config.toml
encoder_arch = "swin"
bottleneck = "kl"
encoder_norm_position = "pre"
encoder_activation = "gelu"
encoder_parallel_block = false
encoder_moe = "top_k"
decoder_block = "basic"
decoder_upsampling = "transposed_conv"
residual_init = "scaled_by_depth"
optimizer = "soap"
beta1 = 0.95
max_precond_dim = 1024
final_lr_fraction = 0
Rows from block 6 of the encoder, named by matrix and row number. Rows with one number belong to one attention dimension. Each number is 50 + 10 x the weight over its row's rms, rounded and kept within 0 to 99. All counts start at 0. After the name is the row's rms in percent of the matrix's.
# v: window attention query, key and value (stacked) (encoder.blocks.6.attn.qkv.weight, 576x192, the v third), inputs 0-95
# proj: window attention output (encoder.blocks.6.attn.proj.weight, 192x192, transposed), outputs 0-95
v.68 103:51 60 42 38 41 58 56 46 51 31 46 64 54 65 48 64 60 43 52 63 66 51 35 36 54 54 41 53 51 72 69 45 53 50 45 41 63 54 75 63 46 57 43 54 50 41 55 48 47 60 57 53 52 51 56 24 46 39 42 58 72 46 52 35 35 46 41 58 47 42 49 50 44 73 43 56 45 49 58 66 46 46 48 54 54 58 47 44 45 63 43 44 48 53 46 58
v.69 110:53 33 45 44 53 67 49 45 49 48 56 51 45 39 55 61 56 45 38 38 55 46 45 66 62 43 38 43 60 46 47 46 85 56 44 59 55 52 49 35 54 38 31 63 55 33 53 51 44 38 59 40 69 50 50 71 56 55 53 70 43 34 58 40 58 44 47 41 47 41 65 34 49 34 49 43 40 45 60 45 54 59 55 49 47 49 48 62 46 41 49 35 49 63 47 33
v.70 093:56 53 26 36 52 55 48 43 37 38 43 58 54 42 49 55 41 45 42 38 56 48 41 39 44 60 52 60 51 24 67 52 67 57 38 59 26 35 24 37 59 52 55 52 46 48 37 50 50 49 54 54 59 57 39 60 60 45 38 49 51 52 38 39 44 72 65 62 53 40 57 57 51 35 59 47 62 53 45 54 42 44 34 45 44 38 44 27 34 54 46 46 55 46 35 46
v.71 107:40 78 48 51 35 60 44 44 49 56 47 46 51 46 45 38 40 49 59 43 50 49 50 42 55 61 54 42 47 52 46 47 47 68 49 48 44 39 20 47 53 56 49 38 51 59 46 57 57 63 62 44 40 61 25 53 57 54 65 60 47 64 55 58 55 23 67 54 46 55 38 32 66 53 59 55 54 50 44 49 40 60 57 62 43 53 61 43 49 64 54 50 50 49 48 61
v.72 086:63 69 71 56 59 29 41 49 58 45 53 40 58 40 67 51 56 61 40 49 51 43 45 33 35 52 58 59 46 25 60 60 34 33 52 36 49 49 33 60 49 47 40 48 45 53 56 48 54 56 57 62 43 53 60 51 46 66 40 60 57 46 41 55 46 56 64 58 67 70 47 52 34 38 49 49 51 49 58 56 47 48 55 64 63 48 53 54 51 58 52 47 59 43 29 64
v.73 111:43 43 41 54 52 43 47 54 40 42 44 38 43 40 59 35 36 53 42 54 59 58 62 29 47 33 48 47 46 48 36 41 53 54 49 52 37 52 47 51 41 34 47 50 57 50 53 47 38 38 45 47 44 33 50 49 33 45 50 49 41 33 29 71 57 21 47 46 40 49 35 33 46 63 47 43 45 51 46 52 57 58 44 48 45 64 49 57 46 51 48 28 50 50 52 49
v.74 116:53 58 49 50 51 43 57 59 54 55 59 52 50 47 52 36 41 31 59 46 42 43 44 69 62 74 41 71 51 33 42 53 65 68 43 43 44 57 71 50 47 52 54 50 34 35 50 30 51 38 42 52 38 63 49 39 48 37 44 60 63 57 49 33 56 40 40 59 56 47 54 70 50 35 63 49 35 45 49 45 59 59 39 48 48 62 32 43 43 24 61 26 37 52 62 53
v.75 092:58 45 46 74 48 55 57 65 64 40 58 49 58 58 61 57 49 61 54 37 56 51 42 56 32 64 60 63 44 64 44 74 70 45 36 67 39 47 53 52 46 53 47 58 39 38 25 57 41 56 64 40 54 46 44 56 51 34 68 27 40 44 48 48 41 54 54 47 51 42 52 53 45 58 59 44 34 47 41 41 38 59 50 61 69 51 53 55 47 42 55 61 57 55 54 64
v.76 089:32 33 49 58 59 53 63 59 40 26 43 58 64 62 33 60 50 44 43 42 41 31 52 59 43 44 48 72 50 65 31 48 48 55 41 64 51 32 42 61 35 42 57 42 43 61 38 49 25 40 46 57 63 58 62 61 49 53 45 56 53 59 45 58 57 77 62 34 38 51 40 42 35 50 46 46 54 55 44 36 40 38 55 41 44 69 56 46 40 44 37 58 46 57 55 35
v.77 094:49 41 42 43 56 49 60 31 44 53 60 72 35 44 47 48 35 51 35 51 48 54 56 49 50 38 42 42 69 32 39 39 36 57 49 46 60 55 44 47 48 57 47 54 54 43 49 35 54 41 50 71 55 44 30 57 47 55 46 56 51 57 48 50 49 44 43 53 42 45 36 52 52 46 57 59 47 26 54 43 58 60 59 59 40 49 56 49 34 53 53 72 78 40 53 40
v.78 106:56 41 56 51 40 48 54 55 69 50 47 51 40 49 60 39 67 43 43 55 58 64 50 50 44 68 40 65 61 66 50 54 53 67 54 57 47 27 51 41 46 49 52 35 51 46 59 58 63 56 57 55 36 53 26 57 45 33 57 21 67 70 55 62 55 51 45 55 50 59 50 36 60 68 60 48 52 30 62 45 69 47 43 58 50 63 35 49 53 56 52 51 54 56 54 59
v.79 110:53 59 58 48 57 41 53 50 72 44 53 43 63 33 51 75 58 44 53 57 67 58 49 67 44 43 65 69 42 55 42 43 59 49 40 41 62 56 31 69 52 59 54 60 54 67 48 61 57 64 40 47 66 65 51 29 50 58 55 71 59 43 37 47 50 46 34 58 48 52 52 59 51 87 43 45 35 62 53 43 51 52 61 54 53 55 77 51 60 63 57 44 67 56 50 43
v.80 083:37 53 54 60 47 42 52 55 61 64 41 50 34 38 46 70 48 40 50 35 33 69 57 52 44 41 38 39 48 67 53 43 56 62 62 51 67 53 50 46 41 49 54 45 49 71 50 50 58 53 48 33 46 47 48 59 24 31 56 52 45 58 31 46 56 48 48 48 58 57 45 25 53 26 50 49 26 45 46 51 54 56 54 49 44 50 60 53 40 42 47 54 59 23 47 64
v.81 110:42 43 58 54 58 59 67 63 63 52 58 46 57 51 48 54 45 51 67 41 42 51 31 50 51 50 41 72 44 40 50 57 60 54 68 51 39 39 49 50 61 48 50 78 68 50 60 55 49 47 51 59 38 29 47 69 47 51 34 28 74 40 51 51 61 45 67 65 41 55 60 81 60 55 48 39 61 55 46 52 54 55 52 45 45 34 59 54 41 47 50 39 58 53 53 46
v.82 110:51 28 27 54 55 51 33 64 54 76 40 48 38 43 63 47 28 41 72 55 41 55 58 50 46 48 44 40 42 63 71 67 49 45 56 56 71 63 40 54 52 55 41 52 56 35 53 43 55 30 52 65 42 54 53 32 55 45 60 60 48 44 46 41 37 44 42 53 52 78 52 52 43 50 54 63 61 32 49 44 47 42 32 37 53 57 52 34 53 47 60 34 49 45 55 44
v.83 087:45 49 54 61 49 40 60 57 51 51 42 53 49 52 64 63 60 46 61 66 62 50 54 62 37 54 51 55 52 51 41 50 32 50 43 62 51 72 63 45 49 50 44 15 48 22 37 38 57 67 45 42 29 58 38 53 49 56 46 45 50 37 57 55 55 59 68 57 64 66 48 40 43 56 40 46 45 49 36 45 63 48 55 49 23 47 41 45 70 43 61 34 43 50 42 48
v.84 097:36 61 42 53 63 35 44 46 39 41 43 53 66 47 49 50 66 65 54 44 46 62 53 64 61 31 44 62 59 51 55 64 66 55 42 49 51 50 37 39 50 51 42 46 42 60 41 56 46 49 35 56 56 43 57 57 58 51 68 43 64 47 61 53 48 52 48 57 69 34 48 43 55 49 54 41 50 63 53 61 55 63 58 50 51 54 53 48 30 61 49 42 51 52 56 61
proj.68 118:46 55 43 89 49 44 58 76 56 60 58 46 59 66 40 49 40 44 52 51 60 59 46 48 54 48 61 47 50 53 46 45 53 65 44 47 52 65 22 65 50 52 51 60 61 56 47 40 71 37 57 54 49 37 55 50 14 60 58 42 40 76 56 54 40 50 57 54 51 44 71 44 56 37 56 62 53 47 36 40 62 70 58 44 61 54 43 55 51 36 59 46 53 58 71 49
proj.69 074:30 57 38 55 51 48 54 39 44 51 54 47 58 62 58 40 51 49 52 34 27 60 66 50 41 52 52 55 49 74 57 34 52 45 54 55 48 44 47 59 37 35 66 41 51 48 49 54 32 53 38 62 45 46 53 45 49 63 64 49 51 45 68 50 54 58 52 39 60 48 39 55 43 54 32 44 58 48 41 53 44 61 64 52 45 46 43 47 51 50 59 65 44 48 21 52
proj.70 087:43 57 46 70 41 35 50 60 51 64 53 50 49 47 47 54 57 45 64 57 20 44 47 56 49 48 42 57 48 66 42 46 43 48 52 47 58 55 73 30 35 49 60 75 53 45 56 47 66 56 58 22 63 53 49 48 45 32 41 45 52 25 52 50 45 44 54 43 50 47 55 49 42 43 40 21 53 52 62 57 50 50 59 49 44 37 44 56 57 58 52 50 44 53 58 46
proj.71 078:54 50 43 28 59 71 59 62 53 45 60 51 55 48 45 58 61 57 37 23 48 58 36 37 48 35 62 27 53 51 48 78 56 45 59 50 69 50 72 58 38 51 48 46 43 43 42 44 52 54 51 59 41 57 72 41 53 60 37 35 47 42 47 55 65 61 28 67 44 52 63 42 37 73 47 49 55 68 44 56 46 39 32 45 69 50 42 64 59 47 60 59 55 55 55 53
proj.72 106:50 40 40 44 57 57 51 37 53 43 45 64 49 54 13 48 47 48 55 36 44 55 38 55 33 56 57 51 66 50 52 52 69 41 67 55 54 52 61 62 45 55 50 61 46 58 44 50 62 48 35 38 60 67 48 48 40 41 56 52 49 51 53 67 47 58 49 57 55 41 57 42 49 57 41 61 32 64 65 33 62 56 67 41 59 61 38 48 59 56 41 54 31 48 72 62
proj.73 082:56 44 46 35 61 39 38 32 54 38 69 58 60 32 41 55 58 60 63 53 47 34 43 32 50 33 51 58 59 56 57 56 26 50 32 47 44 32 51 40 57 57 49 41 41 51 40 49 53 44 61 57 47 54 63 49 63 52 32 58 49 68 51 64 48 66 36 55 58 60 57 68 46 44 58 44 44 47 62 43 34 48 61 55 34 38 49 47 69 49 53 57 49 53 43 46
proj.74 094:48 66 46 46 53 42 52 77 49 49 42 68 48 46 64 59 56 50 52 64 31 59 61 62 29 64 73 44 51 50 37 48 51 44 58 55 62 46 71 63 56 54 45 64 35 50 52 49 48 71 55 40 50 53 55 51 51 62 42 61 62 55 44 46 50 50 49 43 41 57 42 56 48 52 46 68 65 58 41 57 47 43 44 47 59 42 63 49 63 68 46 58 52 48 51 53
proj.75 067:34 49 60 42 44 45 40 42 50 57 36 52 34 41 38 49 51 50 46 49 60 56 74 52 59 58 50 55 40 39 40 39 42 59 50 41 53 28 37 38 50 61 55 63 61 49 57 33 62 47 36 37 49 37 65 51 51 61 53 61 46 42 39 33 58 59 52 38 62 51 57 47 53 40 51 59 58 43 36 63 57 56 63 38 50 55 37 49 39 55 56 49 37 41 35 33
proj.76 067:43 46 57 31 50 66 58 45 61 55 56 57 46 43 55 65 51 45 58 61 64 37 35 52 53 64 51 50 46 51 68 55 45 71 43 29 53 57 64 43 50 45 50 58 51 66 74 59 64 50 51 44 43 61 47 50 42 38 36 51 43 42 48 66 64 53 60 61 58 47 48 54 49 42 49 40 32 52 72 51 57 36 67 58 53 44 45 46 53 40 50 46 30 36 50 58
proj.77 102:57 44 55 51 56 41 35 75 63 52 49 41 54 52 27 50 60 43 63 49 64 43 49 50 52 53 42 67 50 36 55 54 49 42 21 53 40 45 58 42 56 54 61 34 41 58 54 70 53 58 47 34 59 72 47 39 57 51 71 49 48 70 37 55 60 50 59 64 51 39 64 42 46 58 52 63 47 72 53 39 34 36 53 57 51 54 52 60 58 45 43 36 49 67 51 40
proj.78 077:49 58 35 43 65 65 49 62 44 39 45 29 52 57 30 59 39 68 58 60 41 66 43 46 48 42 53 51 47 48 55 70 48 48 58 44 37 56 56 42 60 50 46 43 50 47 53 41 55 61 41 46 48 39 66 51 55 54 58 60 46 32 47 37 54 57 43 57 50 41 50 50 37 53 44 56 41 66 46 68 45 43 45 43 35 43 52 58 42 36 33 52 49 56 45 50
proj.79 072:50 49 55 49 47 53 42 38 51 53 55 74 40 51 85 45 52 55 50 31 55 36 48 34 48 33 51 53 43 44 57 64 38 69 49 44 52 54 54 41 50 53 43 38 54 45 48 57 33 53 41 58 38 45 45 52 62 43 41 23 41 49 60 33 70 56 53 53 57 55 37 40 55 57 50 54 42 34 42 37 61 59 51 65 57 47 47 55 64 38 45 53 52 38 59 50
proj.80 095:47 63 45 41 59 49 52 35 56 52 48 57 60 59 53 48 35 56 60 36 74 45 47 63 48 48 52 55 55 43 39 52 61 52 61 46 64 35 57 34 47 45 58 45 48 44 54 59 38 44 53 46 33 54 50 54 57 49 49 62 57 56 64 53 41 40 50 60 45 54 58 46 42 82 59 57 50 58 58 44 47 50 46 66 66 58 66 49 64 41 43 34 45 66 58 52
proj.81 080:55 64 53 44 54 45 44 38 47 56 44 70 44 55 46 40 57 34 54 62 46 37 69 71 59 93 54 52 41 59 40 30 59 39 45 55 49 51 70 63 52 46 53 56 51 69 53 30 44 47 71 59 28 57 54 50 46 48 69 40 50 47 52 60 53 71 57 39 50 47 41 46 41 48 48 50 49 61 59 44 58 40 49 52 37 65 37 45 45 55 46 63 49 54 38 50
proj.82 083:59 62 37 71 40 53 57 60 44 26 54 45 56 63 28 53 59 49 48 47 44 54 45 62 57 66 30 51 52 38 40 29 55 41 58 51 43 53 71 47 45 43 58 47 32 59 49 48 50 44 54 52 32 45 30 44 55 50 57 40 55 58 60 47 52 56 66 43 38 33 41 43 62 47 56 52 59 61 50 47 60 75 60 46 18 62 47 61 44 53 48 59 55 51 41 66
proj.83 069:57 42 48 26 50 48 34 32 51 58 45 38 49 54 57 33 39 51 43 47 40 44 42 36 50 70 64 54 61 47 43 48 50 64 79 59 69 45 53 52 64 49 54 50 51 61 34 58 47 30 50 43 70 55 66 46 58 49 44 37 57 47 49 47 53 52 41 57 48 35 53 47 46 53 33 46 56 56 46 52 35 53 36 49 90 53 61 47 48 40 41 54 56 43 41 47
proj.84 086:69 54 50 69 37 43 41 45 64 62 56 54 43 31 27 55 56 53 39 56 58 54 47 39 41 71 59 53 45 47 38 39 33 46 21 49 56 47 47 61 61 53 42 58 56 45 36 56 42 66 55 48 35 49 53 37 48 41 54 64 35 47 37 34 52 48 52 56 49 61 57 59 52 66 61 42 58 41 64 38 30 47 52 65 58 55 56 50 63 46 44 43 42 39 33 40